config.yaml
arch: "vit"
model: "self-supervised image encoder"
dataset: "rosettes with rotational symmetry"
train_examples: 195000
image_size: 32
crop_scale_min: 0.2
horizontal_flip: true
translate: 0.12
rotation_deg: 10
color_jitter: 0.4
method: "vicreg"
norm: "layernorm"
norm_position: "pre"
hidden_act: "gelu"
mlp_ratio: 2
head_dim: 64
fused_qkv: false
bias: "none"
qk_norm: false
layer_scale_init: 0.1
parallel_block: false
inner_norm: false
moe: "expert_choice"
drop_path: 0.1
kv_group_size: 2
num_experts: 16
moe_every: 2
expert_mlp_ratio: 1
experts_per_token: 1
shared_expert: false
patch_size: [4, 4]
conv_stem: false
layers: 14
width: 256
positions: "sincos"
pooling: "attention"
projector_hidden: 1024
projector_out: 512
projector_hidden_layers: 2
residual_init: "none"
optimizer: "adamw"
learning_rate: 0.0014
beta1: 0.8
beta2: 0.95
eps: 1e-10
max_grad_norm: 5.0
ema_decay: 0.995
max_steps: 12300
batch_size: 256
epochs: 16.1
lr_schedule: "wsd"
decay_fraction: 0.2
final_lr_fraction: 0
warmup_steps: 360
weight_decay: 0.1
Rows from block 11 of a small self-supervised image encoder, named by matrix and row number. Rows with one number within an expert belong to one neuron, the router's apart. Each number is 128 + 32 x the weight over its row's rms, rounded and kept within 0 to 255. All counts start at 0. Numbers have three digits each. After the name is the row's rms in percent of the matrix's.
Before each expert's rows are labels from the 100 images, of 14848, where the router gives the expert most weight on average: "lies over" is the class under the peak. Only what is clearly more common there than usual is listed. The data: rosettes with rotational symmetry.
# router: router (model.blocks.11.mlp.router.weight, 16x256), inputs 0-63
# up: expert up (model.blocks.11.mlp.up, 16x256x256), inputs 0-63
# down: expert down (model.blocks.11.mlp.down, 16x256x256, transposed), outputs 0-63

# expert 7
lies over: rosette
router.7 106:176059156101104118125097139136106156137089151143125120155135145114200178086039108134148123110100102057144147193124090111084152116085120130117120145142070073096066196145135069134173049088166106
up.0 082:103153148168124109117149101110164166108134114164139100104128127108149149092209145106153144124140140084102165142117148120108167127086131129091154121174105135103178138137149061093126146185080107
down.0 079:090057116100114124053109148149151119108086120156123073143141169113181135155058162179136111109085094174106099096161158081168091086150121126141128140086136074134089136106185149135163111091079126
up.1 095:073155113136166134076123131141154121115096102112122133150119114180152186175134097125049160146132113158192163090138093109121049089120095103098129203119122142131074171135155120088147123123092096
down.1 105:182094199098109098098105139128121138123074155146119120165165047135120165186157134111166074113071155146145124109109130140130087166145112126106120154127119064163130117121132083142144231099152115
up.2 112:141101160158113140151105166085092170154177125146094133148073150084092099096113145138043104094070142163144145111129157214156141129105165156167167098118178106123122089134108187095161122114145141
down.2 113:147113151124100118127151109097122123108129119086166149112200091087159122104164113119158140166160105077118125194144103127130160142149144103148166142109086152058127083124112117162093189202156145
up.3 095:115156154141147138139161134108107121128137121117085190135088129173167111190129123125097113147118155157106144129158142194139163075141175113172175090129159149119190114100091180133137167169103174
down.3 098:106151143208107170150164184136175150192168171138063120130074133120106136110135102129101120122159131209141125105195139057144121054125126170134205148136113151147090131105148147081148152157060204
up.4 113:088173116153095134098141154114154160092155118077084126105141096092134120129138156122118150131130124190139126075150181139155136119111119141110158135105102160131138109101126181142099162155057150
down.4 088:187130100151145189146184165151172129132081106129085113080139130135119171127140128111068155113135133111093109139145100097090089159183071158148132157156106108151156121080122104175184117099115171
up.5 102:147168071154123126087132157138124102112200141101143114104125146068112099106159148154115128118094123152067130088072199154146135187118203148169184183123162151126119055091135155146089158107135131
down.5 088:154173117166101157126128147144171186155139136121068150109140123202131152188111152126129091105123149181097132102114124125136064149136059159099140136185080081145091137122153127128185088083119097
up.6 101:120155100177133148133120135146129079126163097138122134061127113104106159160174129116097025136139132207150069085097147141132086174186124105138111127124140136129171112146110205198081169150114197
down.6 091:118101138118094126154140194120161164129168163174085096118102143103139124172102131126098096169139154189089094036106092175189143079131156151120133134155137115161176073119112139106148116132072163
up.7 104:057120085105106147135110139162132138154155071125104130141113119109111154126191153095148119094095160182160130054092154170203061166145128134149113131092168131173138101091126176136102160140108134
down.7 090:096123112140156120156142170083145208069225132179147109142158165139157146138066126119078150132145068194079094075089079154176151151175174121114167117144154145137138080175200095135143155141085130
up.8 097:120176121147134138067163182125184121123099131145066122065114133124152159104093140131089175139110163174117116111092167131151139090162129127088130154136144149143173123095136140115098160117084139
down.8 082:199167123101117113113127116212136130137119119094128148149081120119064139153089086129137141103076137175122108091114141162129178087111140191122142160127143083105103136106117157123152124120121127
up.9 094:129138098153107143114128130147146112160152068102084178100108096113130159153137157107134111177111153176146072107117198100146060111199104138152125187106155168177134138104112178126081149159127132
down.9 093:160135096154112119105160103121138175126221109166120158134148126149141130162049102159075114122111177208134111077128105134162099112160124132149254107131168135121111133158153135130156141152081111
up.10 090:078143109141091178114136105119156085145147080117055168110139123144129174154155093078136111128115178171166121090148151141123087152160083119161131166110140140166130171088121165174159139194097137
down.10 103:136129089132126144168128156131173136126215117157194130139088189113121136125059139108120124149173124170108090067101070160184125087137138121121194129109130133144130065145167159155105164133030133

# expert 8
lies over: rosette
router.8 112:104058168105149162085107146133126114164117123162092121086153150112152164101131124123138110149139085176151141069124113111154127089157117126100113131081091107168164165085119171152136123101056192
up.0 107:131192090155126147139133113124121145127118142075134139073097070133153114182099138081107119124130150140112075170152146110114135176095126138115099144086150156135097111150133143127118189142175119
down.0 102:164144097179130115134116148147126173178133167156122167148083127149091142138130142110115101123105148142128137157093171108128125072103155104090045148122186136168163148120150100069127160180178137
up.1 091:125185145131115166181131111095140143126194196153188158129067117158140135156108138120151119096080146109161141111187074121119149144075075133114123095099156124127147134208122160148143106096139084
down.1 093:100140133132127135166142148175177112114169105073154164068082145059163140085166165150176184126104120170166129110107184137105164148137076216141123087151134135116110115168142139123118110042085134
up.2 098:150169126121142131187130081119112167079133151105157122091100086144124132177069117125107074136126189091136094147158129100093156134092103122089113125111141145093126126156170119150122122122161083
down.2 098:189112111094083103157096143134115123143160081120123145102053095130115087153115087155111071123113185107158118175110130106100111121134082116093044114160109131123134193149104095099169117117196084
up.3 101:152184097148093133150159149152114152088109140145138157137111105116171133132119130130132110093047101170104102141141172141133152163101125087125140156097165185154099118149128186176125180156162132
down.3 084:095123112178144128115148182102103101159111111083132147177157138133176093145119075139097128111167126170136152095150157161128173074166169176136103155140132130129147130064142116136122164165138157
up.4 100:102190124121115145153135096084161147125190163151156151100064112108122133134106122084145103115065134082155152116162099125112142158099104121098128100089140161123113135178130173105133143123159097
down.4 091:120166115180131107191129129182160138132133145059156145095069143116193146114163161160186181137148142147111132108108193136099111165111075237166106093151122117098129147165154140115122075047103131
up.5 101:172166125146120180144160090127131135135158125101141122078086111087135120152069112124098060122125172118163110127149111109120152124104099131106121144106153142153103089172110146177150161148166098
down.5 082:174119134185127076161158167115119171157122137151112113135159113148123086145131056115079103122146210182157138109125199117089087131133068156120092129176128119124083177162143118134119098103129135
up.6 087:116143109088116146061147172142152115117169131137077195114077114167157117154106127132115108169148192182138124050146186142146082117118123076153175118088162142140151108120188111167132130111119147
down.6 097:049176150145122189133151108171110163091032160110146183125192133201126136151141120079198110132124167113119122182200125093141133130116105148094120105115084139113052122133106123072111136137174077
up.7 097:121210101112157164118145115131144141107133108075148118090121084148116113135118107086114102116110142203136074147125114127148140167127131104107137126106161163151105112147135159141085177138146125
down.7 098:159181124117112165125110148204139076172148118097138145088104107130139118132166112118109105109144158201166120123116090127127131129138102128084053152121146164143144148131109156098125150165147090
up.8 107:136207106130099126160165117165116164111145145104103142096086098125145150142129145097127121086086137137134095131149132103106144138092102136137084151110154207132109113146131164120118181165174095
down.8 097:187123122163123137104124154160137098161107127123097102088138146153127119131203133097117094112100118152177117107140095133179114088085090139077024164115139159171145126119127132146131182168125098
up.9 091:169179137135086127131110074090107158164182135152120113123093096148124148163090096111123074100118175104170142079131111201109147148052150104140123097119151173124107144151168182139121153136150101
down.9 094:123128080124162144156146181133167121160155082172134101116101095072135087090161079109108126114117131164091205162144121173135127088149069169105080175138098174100111119168108105139098151111101196
up.10 088:142157133090116141115113123149143143115111184074126093086134043074175159143105164059113117165118151083112165086161144150086149214130110160112151139058140142162095186109140128177188170182188134
down.10 092:123175114098109152186075115187194142169142092133116066104137140130160151118183100137135087181100136126112160107161093164102086124137077207091099111133058145164122115168119141129120148150084108

# expert 15
lies over: backdrop
router.15 123:152073114111064094114098118103102098112138107125140098114137125088063121085161166153126135063058102172092123174106113163173142168125154128160116114086102094112097130189111138112122122129110117
up.0 096:145181180198155145154149120155135166043141126087122114089118162142133133059100140110154135140139181131086109110148160097106130139176098132089200136179060162093113120111107059164123092167126114
down.0 114:165095148099109150106070079094092045138132155150137115094082127130104108086149138146162128156133115165171154147132133110079140109122139111075106149070188070156158136123121124138158137153150152
up.1 095:083119166190173158145189143169164131150135169093099134136103141150141131114126092099171134151175129090105136084135124058122072128149122175140161201133125147142107075044098149186141163127118217
down.1 113:088112146081130115122153085158139129139163111106184166135115154118098122051200094136212152154154147143138147126145104171113138127113095114142142192081152130161084160106096139151157152142117111
up.2 092:167122150141157187156152152149121143111149080102079158096127107174141132101104093072143096162126126151116114058103158084129096078112111129127154183066154141093134149072137181167105189124108171
down.2 113:129109100142145157121143143139177107177171149155141120088070128062098149031151133087203182146170129156158154122082088118122123122124085116112134132119167108126134145185067149086079125106105130
up.3 099:100178162185191160152164148159120155098138139123115156126109139157150138123091113118152059138155138102104134053144147108102102114153096102105160169162121194090140135108135094184094140131113171
down.3 100:146118184099087133086112071129087128127134148141122082104095126107114134069164156140173173160095136137151150129133140110066133148110142164102092137070223084110163135136155125132160130158142116
up.4 120:078150188188186172202154116144123135064105105115088145084149115157162186123108092106133102146170170142132110083136123109068135099183139121131163176133121172094109148077130105152109182129134176
down.4 094:112117137108123102132063127157108148131180143136113126076118152124100166128073093178155152205175164139217169113087157149089121099148156070155096117091160131090132157121127159139070123153175115
up.5 099:091125160177187173147138151164127178108143133108065133119114142171142157084080089088132108150134152116138131046140144091112155097119145135119167173128144195120138138061121126160099178141152176
down.5 078:120151146105148169128169109150117121159132115059162118086156155111074157124202141118101132158118147141200180181183149143115146167153105117140051149117099094144132132075176131129141108155170128
up.6 092:122121160165184136182193119114150139110170141083079134149124159129166170113106134127172083186137109107133155109106157102082132116144138124196107125190128192114110154072110081162157113104086143
down.6 110:065121163059124110132077149138167119123155104172109110116118155065069136082150161102164147186125154174159131100141127124100124142135078103125135147102181091113145146160189126101070104138068076
up.7 100:080143174157174201176180134156130166162166145071103112077143101161150144084087109095152127144154156068148134086176138103135110109118113116112155174102150163153114134065124120188110131133166170
down.7 078:085117156069141126092132166108119088114171134056204068138101150057085179079163115105179127177145148163167106186190108160149185125104134114208115106110142127097111139135138163194122121145164116
up.8 097:111134143161127118136098119125118118131159101141138127114109107139085148088112094146169167107198142127164164067204145146122121146143141160154134122105144138179149133116135169154111106153157076
down.8 098:117096172087109166178172139074139104150195129113130152075143152138101169159138119110144153083109157146113108118132062125190094089135133056097161151114091162136138082154102133108129100157143085
up.9 096:129175180204181177180170150146123119127149126075102133120092099183206197138100087117124094169132150106106134089111153101095062119145114088132161160140156161126143137094141083129152162145152128
down.9 096:099125116111120163064085131125135133123206093127162083089096139087124165068134086137155137206119133094167109219115113108132161164128151091157087108080115124157126126087156152087115120176117129
up.10 104:097171182169183161169165128187111115083128139087091113107127109184157159112090068089159078164113137100104103082158138130094109104158119095127131170110122179079124179097153074168103153102113161
down.10 103:155082094069094094110088094086091091140140107158147112117087129042067140053146104183141193184159123121155165148141099135096160116125127088161123142072166072156139123112172124128122111185156110

# expert 0
lies over: backdrop
router.0 083:077141110128095109101108101090125112151157151113122166104104148155124104148182117126144127175129167170135104125123142110124113167111128084133125101110157195098146099151137113138118170132172113
up.0 104:191172154159082124140128093070124136098126081118117104135138119140135123107190173152122129107075124148080134181120164154118151141070121174127165118082123077070170115141156088149115155147126126
down.0 098:167055140112153165142152182162134106108086152137125090118111114085111119051110169135111127149091132106118144159092159142121169116125168140192128130130177107122159133111162154179117113080124178
up.1 100:082118147131129152146068191130107107053172149136145202093138106160127163117138098146129098131108127099091112145162153087114142149180082100174146137145130122122094130113135122134105149181137105
down.1 095:122143135120123104151109138092132168169154134166112100095079165140144147180126112085096128135145167156144152044095152114146057161106148134183070145124172142200154112101141119129093165183107117
up.2 098:091145157159162142129154137155102103070139098087142137102080120093111125082153140150154178147172128122137140114195067101106183104158094095124182140140114159133127115084097164209147122096148113
down.2 095:148117133105069120121110126193127096112139141093121106118096119093139083060142168141194124118146134134170177140111123119147109161112121105146149125082117127160136154134160170152105179151106170
up.3 097:097151195107187179176165136156123126075094099137105139171090092102146163126078153137124139119081072107118166177137131150143144116119128164105120140073143113111151175125086177144168128081128126
down.3 094:119120126129082175149163114196192134126150156125120143099160103142090155196114127120144099172117171077162124158087119085126064124169079102114110133215119111065127145112085090125097117121102126
up.4 095:119072146100208145141183097118133138143107214138135109123100105130129127143106137114145124141057117127127132189149160111137118126175103193135119135124109118150071100157142089097161104118114151
down.4 107:102145176119139167130176145111169128149068121077124181121093123157108111104176141105199132174156120161120117118138084133154078075092097109161093179122141111154128115080098136198196089086082128
up.5 096:138139132105115135127119117132103119129191110151110085150089074072109126077138143141161130124164131132134125079152079127121114146133138109193160196068140087159137109107144217190167140109116062
down.5 094:119155145102061101106111140127118128117173091107092125104151103136103139121145155158166093103163094168138145127125155122163087161087098101139080114095139105174095124139137179152112119125137116
up.6 102:112137156135120131158094147118107215115144168150149109093104137158164118145135065114082160108150207157094092165127101104146120119101118192118077114137139157117081102155160144127062133094166131
down.6 108:155146089152148127128108165148082135125153121149143113110021175113096166106101133109130183169123163117118098125154147106160151131153185123189094096128127253114155070151068053157098133085152174
up.7 088:128116125135130146126096141094078164052136100129135114146109087110132151112144178123159105112147063153111142128176101127108157150132142106161165157094166117119173130084229196151192131086150068
down.7 089:100136143144124134117117134126140112126110100099079104090160122120138155094144155140185129134134087137147158137118130103125061144099085126129044163105177096185129112067146192165157119093120141
up.8 104:108151173078175182170137163166104096108135073111102155121104052104132117107066121144138134188127150160151146145154105103171172103154086140105161163034127116151140161131062213168133125113086172
down.8 100:127118114092071145145122134177158096122160120140122164110076085120082157135094110141157130109099164154128135163108134096143097102130100081092145170120143119118159182165086184104132111114096179
up.9 100:113146100173124128123139149217157122181070097060112206111120139157154133115118126115081099188128180184154112062126128185118111168121147123128103104177120145083123136125130074103119121147131147
down.9 100:150085123095144090146125150127081112073108107109141115154146136076135127106109167188080154066086114104082089175157162147171215150118145093158173068128126112065120171185104119141112087100148138
up.10 097:089102155147130142158074166137108105051177160122143205090137102164130152132138085165123079130091124089095132139168143084109141128179088094168146118138123109118110135134112116114129153175134109
down.10 090:105136149145142113159120139075153172171152139180119106088082155132136138160127118082113126144119164160156159047093141123156059148113135117182068171133183152193147102088134122139103151186106118

# expert 11
lies over: rosette
router.11 117:066159150156171179160171111101145136167091127098101106182124115160113132137190143108154152141183108080140144154122132096116109077107116101163168154114112184150140089106089117116136148174130131
up.0 092:111188133157152143141163090111134123150065097139124134143141082115093074159159131094141084153126144086127116150127133087093102090104136113119090151101114190103101068141115120098120189187171157
down.0 087:122021135109117110133117173122096135109127155133142116127142129098120102073117118155162132086104147145127143102155116127141161142125126149139150061123135008122135141125123147141150041020113087
up.1 089:103130118129171163090122123081153119108119127093113141101145172165179159125131093124102180128152162189096117102096128106102150196157097107137147121153145138088150143102116131156093140123047175
down.1 088:177157148138141148128150121147124104078092150128124085124107107135108196133197164123166122061036153111105126174098102138147171152114146142091180162114091111110096107192124113076097119081169081
up.2 103:186084093084055102131116145128100117115194100175193124122128153102155204128081102157128097094107141182140128093128130159149179133101132141111180136160130164120135197125144119145117116113116193
down.2 088:135072155118062100148112104127089151131181154120110155120102144094107119135074169141174121184100138146133116179155122144144146074120138166154105061121128120126148135134131140165187146130166200
up.3 097:140126085094114147145085142128087128088163106197167167145132123070067085095130144146147147119101183132165108123131089129160175117137179117097143164104143139146144086145138138172111129112096185
down.3 111:161130159118104119167093174093166088096139109205136150152047105076091127106086102112138133191078152160118112086139143138166198116095194128090149122143104140134114119127096109101129138133117104
up.4 086:100120195147153093076090181103165145116110157157094095122165070134114116132162081083093083066128142188173080105095171110152103177134114139070122082129133145168067167165181137101129153109102178
down.4 082:180107128138079096099161132128139144077115104136115095128127133172145110130164119160160122118104108104175112146088143100117092133072099168084134114180054100136181163153139089077158074089099097
up.5 094:125067127128130130153119161157152225163163109198122113103081113108106139181123139085079088104159199138156129070122125178171098118107134181125118095147127154134086135148123128126062087111104160
down.5 076:108162106136149121098101108102130190123144103153077193199085064124108151104122153070132148159103128107169152118114184147147093086104166067161176184120108198093124118111156098129162219196157149
up.6 095:111103157110139104075166151171080080114143162097146130125145147145194154124100089199146157069134133160077150155163128139071157110113092098159147149170108097145107143145141140118129131082158137
down.6 098:104159102105150148120126143173204160172141084180162095109045153139103163102155134055170163213099128122106128084148156114143069095133103112100123164077086178127131121145140114082098150164057115
up.7 094:145088111135076141138122118156123136099144152116146151134154114107143134126095087125166134074112155207129150067143140188153178166078119110099160132129138051161163145125112171134145074082168106
down.7 091:169137133145070101123128101125134134166169189130145198127074154110083068156081189072128122183121130172188109104107179110122125092129111141146113106152115193152164116115128112139201156137153133
up.8 091:113110185138111114131120166149095129105109139107105123129131102152208211142125116138130112139127139113113144138147119111067133100119058168127148071110100128144140183151144173065165136107118128
down.8 090:135131116129090107091140146090142161128136078212126097149073106152136110100168173129084137124078163169139124109130162110127111116090112108085162135122084127165153179169140095048098123161093106
up.9 095:100164117157166150143149136120134112147084112140157147176133116116114086151131103116115113172124138106124115132114138084103103060104140110109093179147124149096114065104127100097101191211157192
down.9 091:135080130114103137129117173122108133065123149128162124129146142126101097077131131141176131066110154148123124112151101133179149146125148158162159044112155004119139101129123155181170040030086073
up.10 104:157030128131131115140155097136121157140169122158130113103146117115143121176144092148083076096124128138154133098117131130116133101050074143134113163156102136126087147112108136150089065094153123
down.10 077:115197125151167157161163152155115147153088171121132102154093162157130117133183188145108118152119131166136142098119149106095064141099158104181143158151145108118164138067079132150148160200150079

# expert 5
lies over: rosette
router.5 094:163112082102136138137111139190098119035155121145164140143142139119112111144077132154104134125117170121122109082143121147158150117181107133140116100159193091115142125119140124149084106071144120
up.0 097:150149173132119133119176115123113085140126130078058155184101058172108113166127108092104099139106157176097092101084163135145157157119120137203070131070133126100068140146162161135149171121205127
down.0 086:054123123037126087097105107092113030081146101145141108144103118121097143098108114138170118136126107176086206121164107107093191139117134152157169076158141157080135193182098150094154090091146140
up.1 099:154142117168113132090141107134110118112107132067108085122141101116123109132145144153181198161152147184069157102120138156164112156159144168182149149126162099107107107056139086162122135123085152
down.1 085:062124123123187144103020153086106111073158144176181073109114144143181166079123123180136111130120133145097107158142143123099136169197151154092135067119127174157087177118114143088149118150107142
up.2 093:195161131132086126145169136116095142123152115096087141097151122124146083142125153132097137079083192175060147151090160129166135200128108126140130105118171084111120119152135113135139141125115118
down.2 080:145159076145129153131119095156166146138133081126120101144048125136100113118217136179171155153118102185106122105139158168098122152064161124116122160131106126138120075129113153128146127144083092
up.3 096:151139136147091131143081119099124104128137116178130164101120142162086115177162109114085118143156185166100076056123142115122102177162138131144127140152154167149119051123124060150088230192163160
down.3 116:127156096129126075109123099137121090145151152146130147177087160170113090186160137126100128183134136180119129041142146119145107120103184142153133139121128167098095118118139113132152174204114189
up.4 092:158107121170139154117098151185145127097138120141052089163137111117047104127139142127155128139147119173140189099124102172215131120128151174155120143114151080175091108103118148152124118091031131
down.4 072:075138141102194163132078159137128165135165136187181120123095148130138126072133126141148102095129158160091102144166130129123163165136161118121114086078118196176104137162089189132103123098102109
up.5 101:148126084157120122095149119115118113133122171063108082132092115106141141135131148149162177155162127186073158085109146134143117158148128147191178133133148122126166094041136108145110121128073150
down.5 088:078140111144204128120033184096140141072180156149174086117114154141143170098138141191131112143120171156094090151132152101091108151192121145105103070124151162142092192137110121098169109132092117
up.6 102:177128115130157152126107173164114126072182121115085114123141133096069082101125156147125115134101156167132166126119107150198152144150141202155115128123187103123105118141116174163121116088068116
down.6 073:113162135148178169141112163137187156157187120172126096140046135123135139071192146145120132090130130204113105090113108133140150117128133113111124114088116195188129124173104198129115114095084104
up.7 098:180153138167104133154126131154070129118145121112117147068160131146129142176161146046085109052100138202079050098117116094131112201145124133166104168144160214119098106163147125161097205184174129
down.7 082:099121139107119113148166104120118079166123099113133119167115138143127110132162106159145110174158155156111138091149154118141154129088145142135134128093105117141132129124118187094157113195089125
up.8 100:104110133124127101160158109120117114144091155144193109162148135159201145162086127150138145141151096077132097136120137135082131068118118079109156117187105122114151147130145065124126108150165145
down.8 086:146105143120102095142096105096115091159073120106139109121180130179121126109108131106151108126124113031154147180130100127113140125111162136146057083160034147077126147107131031078098132140198126
up.9 100:105125141153109156115119072129160128172099165176135135129108156183118156179174103129114104159160143108128115109171115112117062151134127127157122135157160139151153117102111083156126171169135124
down.9 118:105149112161132089144137126131120129179122119144131162152101160184113121183201137135117131218134124177130104044165138141128090097129174115186114123162147151145115120069131130143167096145096148
up.10 109:100145149149121112150098134097135087130165143154121154121081159133097105158159102137138156138189183143122138050130140131145140114160143118088166122135127160175125081104108083146083203177141179
down.10 122:163158104122128056152136092117107088168153156133134153161102169140127104188143134116092138164114116202130125052114167102144112129138174144127163149146184158104124126125146079133150188200123210

# expert 6
lies over: rosette
router.6 115:155167115098096129174168096152125107108091130095163121132130083123103097172148148127159111152064141089126159127124089133172084120089093124128157143040088135145118118144074197130141110127121082
up.0 091:120101192165119106131108123145128181150103184116065081173129108104075137125135095082140082118122124142117105076153130168145121158091116200105067143151119132116128088117149128089128145134109136
down.0 079:114137124148108149098160125149144119156065092131101152153099080178116119160070085184100190181111119105121166119151103178102128099081097108139119108140105080130102176141085107051118093125133099
up.1 101:077131168142138107102062154095109104132155142118122152106110175143170163175106086087085195122139141110129136096139131136074149125150161133122120130190163177124090145072156102142132124165151170
down.1 084:120077125118117108073083115099116116149176171151150129138144210110104149150094149164091114172191158093116114120163105201122124104134151136129112142138133114183137141098105113081074187158141069
up.2 105:076113165148130098110099145086104129141175187137114161142133177133151175151124105117081184118145174118106138108138155131073164097152156128113107116181139175151103175078148113117108138180149187
down.2 082:090073106126173111069088129106112129132157215166110127142125191078119131106085169154103142165158169088129088147160135173112143093159167139125116159148121138146130160089101096110099191133161139
up.3 102:086100137176128142105106168098133160140153141159080129107122137139133153140092101129101114114160165105063143107151183101126134093099151080123135150121099169168139119104172100134096159148140158
down.3 084:177091045096169145117118155139158132142155178112144155124114175115147190103143133062156139166180120117136083131074165095127143129164186168110093193162135177073152075141113083143110187166114149
up.4 098:111131115142135105118143142049137182083152133190167123123115169133195124213095123156079126153152181146168180111163143070118102081108128158104134153137157160131126143110179131104089134210144165
down.4 090:156143117097116132138152105104095128164135131138122100107101092132151094151120066156109074102101153118092157145116022107120100111107102116106185173096119154119116162173121145096086097118139113
up.5 104:098186116127113186133155124152157107143127145122136116105101115102093092116145113073114129115084138196118138092134117149162136164135096143123140143116146163155108092111102230149148119118128109
down.5 099:115083118152114054134101102116107119149084133128123133130123111150141133138126099137103114113151106054153132121126136146077141158121127100165101092210119109073120166144148035119105093137162111
up.6 110:138087128153137150123076148132145127134183154157095098131138132126118150101018157169137143126120080123111117105104154122095129120142150173132113117144179095145149137140142089084109124076139150
down.6 119:132079152066109124154034116136146140103153150192138183115143117086118084086108104106168102146099109143117130142126142131144170138138135108080102141096106158159140125105153157106131129109175127
up.7 092:183071087113121098120147060165132162119116170117172102136191097121115132179108086137133118142139147112166136103165118124151104120128094167090144163124112099165126117137151109190141140117164147
down.7 086:106165134117142179105158097079128106088109152111112143107142132078116126096092132128155133189082109121052168162150123105097164157135117148168215097078137146129102110123089167149135100120119139
up.8 092:100141132111126086113167089088118121116132128095142133183171158174214095194081089157085178183138160118121172189136130133107122071094145089148157102144077110128186140075158088124175171178179164
down.8 080:142156168104067137150175154132126084127159089129182186114118150127156117153140094173141154102137110169157111116151175096148152100104108165142083099089094090156158125136132151191136129086078074
up.9 110:112157136202141139076122195105148113135146136177108139145108186130167121129110079108090172096173127175121150100118179108102117125091150116117130172155115179169105084088163097097105171174122165
down.9 102:136134090086085130086109101099157138206183145149109105087133166118140150159108142115047147121122128168101133137098148116108109147143110179110130174124140116155147139103099116093125190195137146
up.10 102:123148095107161198144155173170117120137166091148172134127097124123111126146087164055101131102087112115147079175153095118127099087130123078139147166112185184152111065122111157137136144146142146
down.10 098:134112104131145088113157153143095089188156137129101118101139127114126167137111116106114103024125097134112136115121094150124126126111098137166103139124173145094134109171117110156133135070141149

# expert 3
lies over: backdrop
router.3 084:151153125088085104101131141099148150113154125112087135117134147145152082155137144149148154056096066130098149101116165100098168170087135137084113090178170117102182101112170118162164175147147140
up.0 108:123083102124134128141087141148113135155127120156159120166119141156096148146074113201128129138156128109152116196144132110128094064107157130079131116132080109147109135098101136159129069040159102
down.0 124:096148125093137135130106125084127086112098151122151126147092083122146117107148107154167155086145169067172147124165074123097142086087137109099063141075073099148143112101082195098093081034126136
up.1 102:151076113094127100067113130123118118076139137137132096116126101130148142109138100199097178080145135168123197123101134126112106110112114082113194130125132095156164161094166173143140125118166130
down.1 089:112163119084085120131097131096146129103146164092137166147088107089125118150083129116112124067084138101084113176119118133093123150132131119195200111104065241070115134215124139143075182154112151
up.2 082:106172118113137151079165134141148184123145054171127084129098092194149150176132133148144136108161106060188144145125164086133055115044103073088133153177135149144139208100204124129136104109080082
down.2 075:166125112125105136171089128088202137098139140148177112137062104070073132094098116101138109176098094114099145103079174163146140176140150128128127141102107172127095125170162126118082188165150142
up.3 092:142142068116062130119081093107164126109155100122104162101142100117132123142099110115154109127172049103166140149118119119156200113123134159070177084166124108149177092091141142177142148129133148
down.3 082:138073144139132136135113135157165136138169114082108103119176138037113159069159132141112116063123107132103135190137097106134173086151092134129178117094206113130145090158097196165084125171110106
up.4 103:103164158158121101106178135130158138123145143171132046095093103088151202153117124131094162185117182090142158111093150148190107130120100075163141144155158142154133168135169100106055135141103150
down.4 096:185179142048097104116121097121172183129146139138145132126074129085072076151179093130184164202145127042180134049129134114105116169132133110140110110128070118094143085142148099148112129101152098
up.5 107:173094102114117120157079107131111164144145112173179095158126103118107172105097101151129091108135113094171134181142145126114150072068150128078119140110071120136149162137129167122147077082143106
down.5 122:092117128124159140147128124121137082082074126116141128123106126185159096107135131147181115129170141066139117116174119113085087110094093090130060135141062091146122160115113131121088125059124134
up.6 097:183095137099121120151149133108071149095080189055140113178145136106110105126103116120108164096097106153137119123100079203090212189145172162121199112105150090099120102126150126161165110100211117
down.6 099:085204185134139096133155131117127098178166103102094182147104112170129096125147159118076096144154135139139136121152130105108095082090126134182226157101134146168144178174178116121176108151161161
up.7 093:099114122104125133068123150130178141111135077146121093095123087167178157113163113170145128107155111131123166153133155087092070104071074101091138154155125123145121199112151141127158102108095104
down.7 082:149128127091087138125065129113155143066115147140163137135103097069106115110087112128114112096082122088085108201101147173120146176145106097150113115088060199113089161186105141127034190141131153
up.8 081:097120126121131179097099222170167110114107093153129112126129086166188152109113123141142155071132102141101140187176153099098073104107088094093132178130093109174099204152141132117142126104074133
down.8 081:098145127096132144154099092085158141092147120115155132101110131076139100086119109146101086093110107105116135198168145114090163161164117146141124115067057187087069203188146156136041172155121155
up.9 092:167131131088135108117134132106074072133089142113161152161121177072159155062129143146161177116144111092125148122141103158099219105112172142127210130113172086112171147067083116166149097117158151
down.9 094:060198149137127084141138137078111154110123098149081161150131139229122115149147138143096100096111177149185140098145159132141096095069131140140162119149143149139151181141176084108191109138148130
up.10 121:160130117133128127166136134102078104124103120127161098184144121109049067110145170129110165089118123149124103119110122105128147148188212147125159142124181125074133068102111120199161093139192139
down.10 127:143175134143117069132166108132132113120109128147116125127162142207096129198115129105078118084121159064162126140131140127149095111085164139174179148177114130134111107140184039098159113153191108